A small masked spectrogram model, trained from scratch.
Model: log mel input, encoder arch vit, encoder activation gelu, encoder patch size [64, 2], encoder layers 8, encoder width 256, decoder width 192, decoder layers 2.
Training: muon at rate 0.0031, 12200 steps.
Rows from block 4 of the encoder of a small masked spectrogram model, named by matrix and row number. Rows with one number belong to one neuron. Each number is 128 + 24 x the weight over its row's rms, rounded and kept within 0 to 255. All counts start at 0. Numbers have three digits each.
After each neuron's rows are labels from the 100 clips, of 14976, where the neuron reaches its highest value: "loudest band" is the band of the loudest frequency at the time of the peak. Only what is clearly more common there than usual is listed. The data: tunes sung on syllables by a formant synthesiser. In brackets: how many of the 100, against the usual share in percent.
# fc1: MLP up (encoder.blocks.4.mlp.fc1.weight, 512x256), inputs 192-255
# fc2: MLP down (encoder.blocks.4.mlp.fc2.weight, 256x512, transposed), outputs 192-255

fc1.15:109138108186128161122139114159146129128151100143126139121140144148147100126081104162185127132121094133156131123166113101134151143128138143141093162119071113141115130143135122107112125110105103
fc2.15:155128164108133121105107164119130100096112127136135105139150106111111143109115150162119083135133155116143116174113179147148133099114137147125166114144138120089134115153151141142153132124094131
loudest band: 250 to 500 Hz (66 vs 39.4)

fc1.443:112173170159140146131131119098120165140108136134133132131118120114122101115149137162149139113179130118121120087097141084117158173105190162170122122104117123158130129129116104143127101105143149
fc2.443:160119110135098163103125169173132086156114110177149144084141125109192170124085136110151123115107145153091143176119119140143141099136119133135103149119175147101166125069106158137134102136096114
loudest band: 250 to 500 Hz (76 vs 39.4)

fc1.357:139118170130128143138123133158165159122160097133133132080076128130123085130129127098157204141132122096139108131152135102116170122106118130092152135117138143155160143105120128129154104158109138
fc2.357:141101110098091089126089146145162107103108139130116135121134084132147145115081137128156129101133126118094150166103132158165117114123115143145113149086153122142146119090116101144141143145128114
loudest band: 1000 to 2000 Hz (39 vs 4.8)

fc1.296:156127147112099100130097095113116149141172101148121121146121165141141134094134103118103081121129144126184112127104122138146110145098171071109119143118101131137163149139119107112117113155110158
fc2.296:170129119119118102130121183182087146103089137140142142125118161130128116146145123129121155081101112126133151110140123117170150137099195121143112109146085153122131150118101173136087120163144139
loudest band: 500 to 1000 Hz (64 vs 30); 1000 to 2000 Hz (31 vs 4.8)

fc1.415:121120152103063164147146111133142108124130118164160107097147172122117154091138133132115126140110191117120097115130141137135078162100107134153163125142124126099152112166133138119155131126125163
fc2.415:144140139116118112103121132120140121159151111150114156118172153133110126142132122121125125106201117136135075158134082165103162132089130149127059116171121109128113125159109107098123116036086116
loudest band: 2000 to 4000 Hz (84 vs 4.4)

fc1.96:154129141141120097134143085119142150083152147110120098167151139084134130117158101100160146096158155115143121097143149146121085155138172170158133084148140131151125111083097097183132124101143088
fc2.96:146144129149169156114170123134154125136140138146088133128113099135110111129108145113150166088098145145108107126092159156147112108144117147194114105145158135163112176132135081160084148140129139
loudest band: 1000 to 2000 Hz (34 vs 4.8)

fc1.266:171064108141132123114091112144144106116096110115116139137092142157113129115136147100138145140119149141141161121153112135108101148132136156114119144091127107102130117132062112117192098087136150
fc2.266:157143066112105157120075173134108123129099125155153165112152102109145122140100109144164127117130131129067161173113146121166129099130133129143101171078140111131168130072133131160096127129115105
loudest band: 1000 to 2000 Hz (26 vs 4.8)

fc1.472:157137169141140147110130161115149113141172140164164126113142098140119134120115128155108107139135094116098129100088142103137114092111134127134130156051128119119103139123165134123149123117091103
fc2.472:123138122110130131096093166096151097145149123107129128120137084150128173151094100140142101176114128135093133112106125141125140159100124115082146143099107125146116096141113114152122135112128132
loudest band: 1000 to 2000 Hz (64 vs 4.8)

fc1.75:130141111155086147118115111114114111123111175111115110145112120167133144173106107140084103141112127103116147146123124124083150138117177153123110103133124107143134108127153158120100135131158145
fc2.75:178127076088094182099085170163136119164112109145150165104141118133145130140102137149178127130114140110087143179086121116134117115140153109114114143119123129109132133075134111179088121123119094
loudest band: 250 to 500 Hz (71 vs 39.4)

fc1.253:130103117106146125146160142119141153101146155111123120130090175145102118121184168103154112115126135146106076098157178124129089185101142151145152115140150145176123133082118178097119140103122168
fc2.253:157151120133115139111101139156124125140133137135152127115114110122144154093116197131150128109138148139127108183109118162170106133138149127111120148129140134143121139130098129171102134155107125
loudest band: 500 to 1000 Hz (73 vs 30)

fc1.126:123115160129103102077133105111142114162147128126137142101136145150129139142113138146124116192165125120116174119144083106131134075094125109140171144090129115141094146187124144124160158135130110
fc2.126:118107153115110079091093107082108079141104126132110154112115113166131127130144130108130150151099151140114143122122106129150129085161107153096146117106104163133146151077149153130107133155108125
loudest band: 2000 to 4000 Hz (93 vs 4.4)

fc1.0:152133176108120146117122124112120105137128083096097117093148164171125123133172117107136153140096161142122139099123124138068118155137130151166135139148109123148118157125093108130112165114088120
fc2.0:162122151105136163097087156155137132144120131124132178121124088115112119124129104164156137143105139143123134114125111193133082112120130130171127113137156117137155136081080123117110176112093166
loudest band: 250 to 500 Hz (72 vs 39.4)

fc1.385:121095126147164123135113081126136120127157126109141096113122130123122128124146134201128121131133144144146093102116133129157148066126125169125144173124079146104126116127112162187134114132123108
fc2.385:148117101084116151118067174120107123133102109144109137130156126128144154153092127155186130126110122145083110173114150128145165131113159142110096171119147115109175130081099137151107097159131103
loudest band: 500 to 1000 Hz (60 vs 30)

fc1.54:068151097153095166153121117172102088117103133157126146107144107098131120106134158124111156122136184127128156170131147148139142121136111109134084131184119148102140150111116098170143157202147118
fc2.54:138137131132135066118087091060143135127131124150117111159128164154126108133114097122115084142113073153166131115127125079110137158091130155124170121142084130140109124194135121106161116081158162
loudest band: 250 to 500 Hz (75 vs 39.4)

fc1.346:130125128166122113173117143149141112145119127141130099116145140117109107105124112158133107125155112087141114081100099142141123135108127138090106091141099203152146136098127105119133114062167110
fc2.346:118129139105103119108111134136134071104147089111121144176169129171110132143119156119133139123104152118093176108060124139119142158138149112175163122098140152091128159133134101116102143105117157
loudest band: 500 to 1000 Hz (71 vs 30)

fc1.207:123146131131162158122133113125156086151081129123103095122104135163112075100129107147113131142157152118125111162171128130110120127118124135159113138147136122096146137117088121104164124139160132
fc2.207:115101159148134152144137184113115171113135124181150159107102133151122174154126192139115123119124078116132157125073101137128140128149115146110132127142138128119120114139127147162120127120135128
loudest band: 2000 to 4000 Hz (96 vs 4.4)

fc1.400:133120121132141152131153151138133128110128122135126124138143155127137108099105106140136127127171143162074106087142138154157116135138130129123090084148118127103118104172116169160127131122163162
fc2.400:097131111125117120116145114106145107110114108101111133122132158124133104159136136095099142151115119133133117147145105107102109123143129083105127175149132140153134101115134084074175115099146136
loudest band: 2000 to 4000 Hz (99 vs 4.4)

fc1.429:130128175117086092114163108094151133153136132145140166082134078128101155120115128100146163137090103103124110111148130126164118106112128114143116156091147158094089173095159123097146113155160075
fc2.429:146079122137142123155104118135135125127174115150101169138143109133109147127107122127137126120127152138090132173114137081154124111109153123083113127105148139135107168149127112149140159059165096
loudest band: 1000 to 2000 Hz (36 vs 4.8)

fc1.72:118085164139109167099137099146083090131140087109188102146139148149112126129163152169139076175118132144097104118163154145106095119142146134150137106102137122090114108087102151152095137160122126
fc2.72:165124146120116139137112140117145105110129077108104119154156137100154128109153147148111155138115135144101153153110142130176094124126124106100168080107165089104132150105122140166090165137153111
loudest band: 500 to 1000 Hz (67 vs 30)

fc1.43:186121166141147150196119133129165164162148132139145128099128123138103142151114154146159126139147108151096125139118171089144103135106176122152136113145075130078078141122147143073156110124080104
fc2.43:097159137133087101114097131136092126117135121096091131118115120118137188150100106138124092104119113139127142182094119104115149109145083099123137100117127106149155176090118122166140163187127138
loudest band: 250 to 500 Hz (64 vs 39.4)

fc1.299:112141154108102128151129110128118183134154109114124176126151111159090154097128137134117129107150138138139105100121119141167131108116150112090088121123156127124114124103121143112116144150102115
fc2.299:122122129146117155117139166158170105134168160162112126151121142133114114089125108160125140136123175120096161139076112103138142137147134094124114130108154120156140134144100120161129127129171115
loudest band: 500 to 1000 Hz (75 vs 30)

fc1.412:139123092122142122141118147131162125146108160169111117103092085124114123123135107147116162118121111105105136139115154070147119094091132196182137113126134147092134185096137150124114112116138138
fc2.412:153115137127102175104079164152138112124128092142141162135145092118133171124104130135155140093131150145091133182085128122135142132133159088107130148086131116117148150109114148161106113160100087
loudest band: 4000 to 8000 Hz (98 vs 2.7)

fc1.90:115129155091113138141103119143190046149073089124103149101158119117096100180121133153144129125113172112144138171107121174163146106084171120105106122139142158128124092139136160143137133089110108
fc2.90:143108181090136105134130137130109138114108096115124123133093147123152147121112160146147094148165125126139113154147157114129128073136160106133069142130115120148102101120159118160110107184102124
loudest band: 250 to 500 Hz (66 vs 39.4)

fc1.432:155150148111139140107130138116121152131125114133084112143138155119143102089143127154067154150138120111165123133125113114106103110115107142087114078134155120102123082164102159171104133125169165
fc2.432:109146143138107115146123104121106119164128127103179108095114119118118149149122155085093124145122146120090105113148165097148108128175131114133132143143096128133119095148136086104146136123123129
loudest band: 2000 to 4000 Hz (95 vs 4.4)

fc1.361:151113140103115104131118118140111168074185158123087121105135137111142117148124066145137117133114112159138138126118099119124131129168131130150111176128100141109077159127127154141128118163118116
fc2.361:161095126101133093162080141164148096079112116155091126117137102119118128108158111136121111149120131131126124143088115138154114121134154130170157177115147162111083149166123134132138110171115109
loudest band: 250 to 500 Hz (76 vs 39.4)

fc1.48:142117153117132129146118172110123142128164142149109126131118134168086125105134120154128169153084076127169145185170132097153153093104122106104140097154121168096094105140108112085131119137116156
fc2.48:128126156143080124132093111147118127129100113112138108109141094115142175116128160115137075122144178135100108115093163138116150118132130151122142136122129104129145085120169079168174136121138116
loudest band: 2000 to 4000 Hz (55 vs 4.4)

fc1.111:138152133148096111106102105155120129121082134113108106101125132147099118129149120118104131125156116175138102128166141109161158113174094131096104098115155122079146076126159143138159111113145155
fc2.111:061108108064130122133145138129162073136174124128106104119087154070137112115124117130139153140134119071094093155132117138139130131082164158157126129164130081099130123124160123138140167112142119
loudest band: 2000 to 4000 Hz (95 vs 4.4)

fc1.275:088149148162128140116132129134112149150133107142133118112129085094148136126113097115102173156124068141133116106127093110131121133122119110161145122104114108135135082127158143128142178098118172
fc2.275:134068141150121129089098174144117134091142088145101155126119134163102118096116145068154158117136081146067135101116148068107093100152154113137119144115127112110134160091117130120131115141105164
loudest band: 4000 to 8000 Hz (34 vs 2.7)

fc1.454:099142148122124168147142118219097113135154141120136118144120075114121199136126146104099111100140153151095146125105133131115110100123099133163112132114118146114124148088114131135134123131091146
fc2.454:121145104144151136098139106103122165056129088164071128140093111110108146091125160100127140119108151104136137151143126160114086113092180142147132108146112143100122124166074089138102081128151123
loudest band: 250 to 500 Hz (100 vs 39.4)

fc1.257:132129116084100104117070113101098149101114175080163125129146146157115110120166104162123108148129153090111102097138120136110105134160155116124135151132137118110140148111114117124143125140188126
fc2.257:080162151177156074113139129116106117122118126069162101097114107137089169117148107132117107095112146094175127113168104123100099144129130173151132120095113079135143103167123148165168135140131117
loudest band: 4000 to 8000 Hz (32 vs 2.7)

fc1.63:104111101097132104125098141148190135114106092163094133117135129150117111117094133081160112107074145137152154132108147139116146194069150137115122104156114125145147130117092103095090141122154180
fc2.63:104118146165173154124185100106119116156161126140146145122098125097153154133120135136084147162180130157158104103154159123086105105135107168108104131151137132128144144137127157125150152114154110
loudest band: 250 to 500 Hz (74 vs 39.4)

fc1.120:158146153089120114140136102135128105117096116127151133157103126175148139074127116145102066117126142149105154102092129106146135111097096138154080162111121123202112135137149136134136079115151115
fc2.120:136125147138084211158161168163102093143131119139126163154147126174169153102110152128143149113134172146100138113133183110140125110151147100094096171148137136155113144101153113143112139125128072
loudest band: 250 to 500 Hz (64 vs 39.4)

fc1.13:145094129130147146085142141142098152130126123164155077119144141139179121165140082133127115121111106098116127128117121124157122124129116163100149144133121143109131144159109132100131173141154134
fc2.13:109146096114109126145149118137119080162142132107151131137126112154136157106122114118127112146121112137137109134148145151105104083115148108162103107158149146151105126130099111072125109145116100
loudest band: 500 to 1000 Hz (61 vs 30)

fc1.51:164110121118139111132086079159137117145114136113110135171153126148109107162124082187159090103148127155140139132152183077131119159126144114116153105167133127123116134130148136157160157103190156
fc2.51:122124125154103139120148151141145100100093101105115124122086097163107123121144140120132129147147110123170137088133104124100100153159105153133120133123083114109159111076110133130146111131144137
loudest band: 4000 to 8000 Hz (89 vs 2.7)

fc1.448:179166172145125142127104111150101173149147114069158145145137133145174134130150105139112140162079113121097130134126098115140118138156135129148133082172102084108154155090147145150135118138136126
fc2.448:164122152168134130125135130089140120101138139104110144179120124096105134153094118111065128118162104141115140131129119127193143125133153149141142115151147170171133162163126148114083138146149176
loudest band: 1000 to 2000 Hz (29 vs 4.8)

fc1.384:125110160158154095103111099094131079165134132116148123106124095107169098106120106178125135114131137115134175107165139153135137135139143187124142170146141135088146093123122117142149162148085124
fc2.384:157128149121112122094086137160128097138152124148117107121123116109145139093159103176139128099140092103094133160152145152140142168156152142116143149159141096101172066162082123096107141140101125
loudest band: 250 to 500 Hz (69 vs 39.4)

fc1.160:118120142179152137161101176119121141142128127136136159161135114114119092100102178192136107163195146143176135115112099105087110179129141097152080144113114114170087122116134140090118090080108138
fc2.160:118106095123062149116092200168146130099102128164173165105154123106176160138098127109131100127126129156109094168136153141112161133124102128153146113099106113145154147086116133138120115178088145
loudest band: 250 to 500 Hz (67 vs 39.4)

fc1.61:138088138138139138123110147166129116142101124121117175118105121138163100155105106110113113127112154144092118123116106136116181126145104112138134108140128097163139139136140095114106133128148177
fc2.61:143137072096067166122095164129137122112122102151147168141161086140167157114126115149157159100141135137098143189106141130173111136115146113078117150119120113114157132078113119140083115153146127
loudest band: 1000 to 2000 Hz (26 vs 4.8)

fc1.23:171091124155153112134158132130119153139134120116121123134122137098129143167141153138106116141052117157159109071107125107142123108141143118162136144120118058139084132183161181165128125113115149
fc2.23:090177129120083106128118103113164102086162145083116101134133115152129104130119086080126129113146138140069148139123111080093092142080116126128130139148139137165122142083115138108067145121144113
loudest band: 2000 to 4000 Hz (28 vs 4.4)

fc1.62:134172126142166108159136121131111115151121111120143121139127085168147101132153123155150121120148130129111062170104133129124128131162113116131174092100122136153170106117142158129114155131172114
fc2.62:153131114153101124130102112185125127145140125155115157119123140147108101113101183136098119076116153115076122189102150122132106116161113132170186105119109171130160155127145156111143116147105134
loudest band: 250 to 500 Hz (64 vs 39.4)

fc1.93:179121143100125120132116123133147116133105110095130171128104122127157158075093141171164138108122147143165129125130131101107132134149167118148135127180158074186100165139101162098101155096170137
fc2.93:097105128135146129106172150090131150164126132127133136155141152132118126112172111129084146143143123132159068109124117141095157141145104146142083132193133102139114103127121145107164128131147114
loudest band: 250 to 500 Hz (70 vs 39.4)

fc1.217:157119160139160126139158114110177123119143127173140156097134125143128139127127132110161118104110100120137125116170147129142147105109176114155133137106132139155107139121127145099136087114126074
fc2.217:130114110123136178140099120142140115121137135189123163111167111126110164164082105139137143145129128096102127160119132132160144122101146109113113138103171108143096176125132130140122115083148054
loudest band: 1000 to 2000 Hz (39 vs 4.8)

fc1.344:159127131079140155110126165154126107160143101123121136155161124134147168095118116197096155103131137146098104120138117142128145127136126142164095143140143126138114121094115169106109192128137114
fc2.344:147106126108155144185163073141095118160102120161108124111113135165127104162175154144136121139123139088150140146142143121132112130146114103129158122102143161112138082151107099129162125083102118
loudest band: 250 to 500 Hz (65 vs 39.4)

fc1.329:171126160100121123135172137166160126136131090084166150145128126113106097133163115123102131121140097142139145115141135092144166122101107150132132120065114162163102157076158097148176107120141123
fc2.329:180143131132101148163166159191142141138109139076189160143141097105107122111166134144085138096133114114110124131131097150134124142106117127091096134090127167138131157108127106158166115116121125
loudest band: 250 to 500 Hz (68 vs 39.4)

fc1.411:114094125093167130128135119101130104119125156150091107129122080129171116114166110125122137136102106112107139156167124140141093129110132115125152118095110100118136134094132127118125121123095107
fc2.411:146101108139166102082139149105114149134121155115117071151091141155074151149154115127117138135130077139148149136140124134128104128114123126076148141124091115106137112105110129187134103143193147
loudest band: 2000 to 4000 Hz (36 vs 4.4)

fc1.509:137134139137102114079107163127138145115154118089146161151132129198102136146149111142162090156148119102129092106106171096169132171120135096118160148093128154163134142155141118138098121082108130
fc2.509:152124101099115165069116175119153161106106130126172148159123129187099117146135072136147124126145093143087116100075118114168119198108150142117158146104165151117119145177105135151145149102146119
loudest band: 500 to 1000 Hz (71 vs 30)

fc1.236:112134160156149079122111109122133145141118164099102086132103147128143147099098134179149137117098108119083105146136114139109118122150105128108126127147085179159177127121101147105132149130153159
fc2.236:175133096097082173122080158132157090125131119139166150135142099127134143139115132136185136123122130147116111147096134135181111150122116121135090121106169131142157124097118137131067101142107094
loudest band: 250 to 500 Hz (90 vs 39.4)

fc1.154:133130152116139089144111106101123108061096160095160150117145130163073093109115136122160141131126129128116126123125110092132142133123098147098156097114122099135134150139105106116168168109117162
fc2.154:125087119106171149131111132079109106133086106137119138137144125127108137130148138136143131187102167117096139085137116108117123134143118141102126144152162171146149128127097110151135103128144137
loudest band: 1000 to 2000 Hz (42 vs 4.8)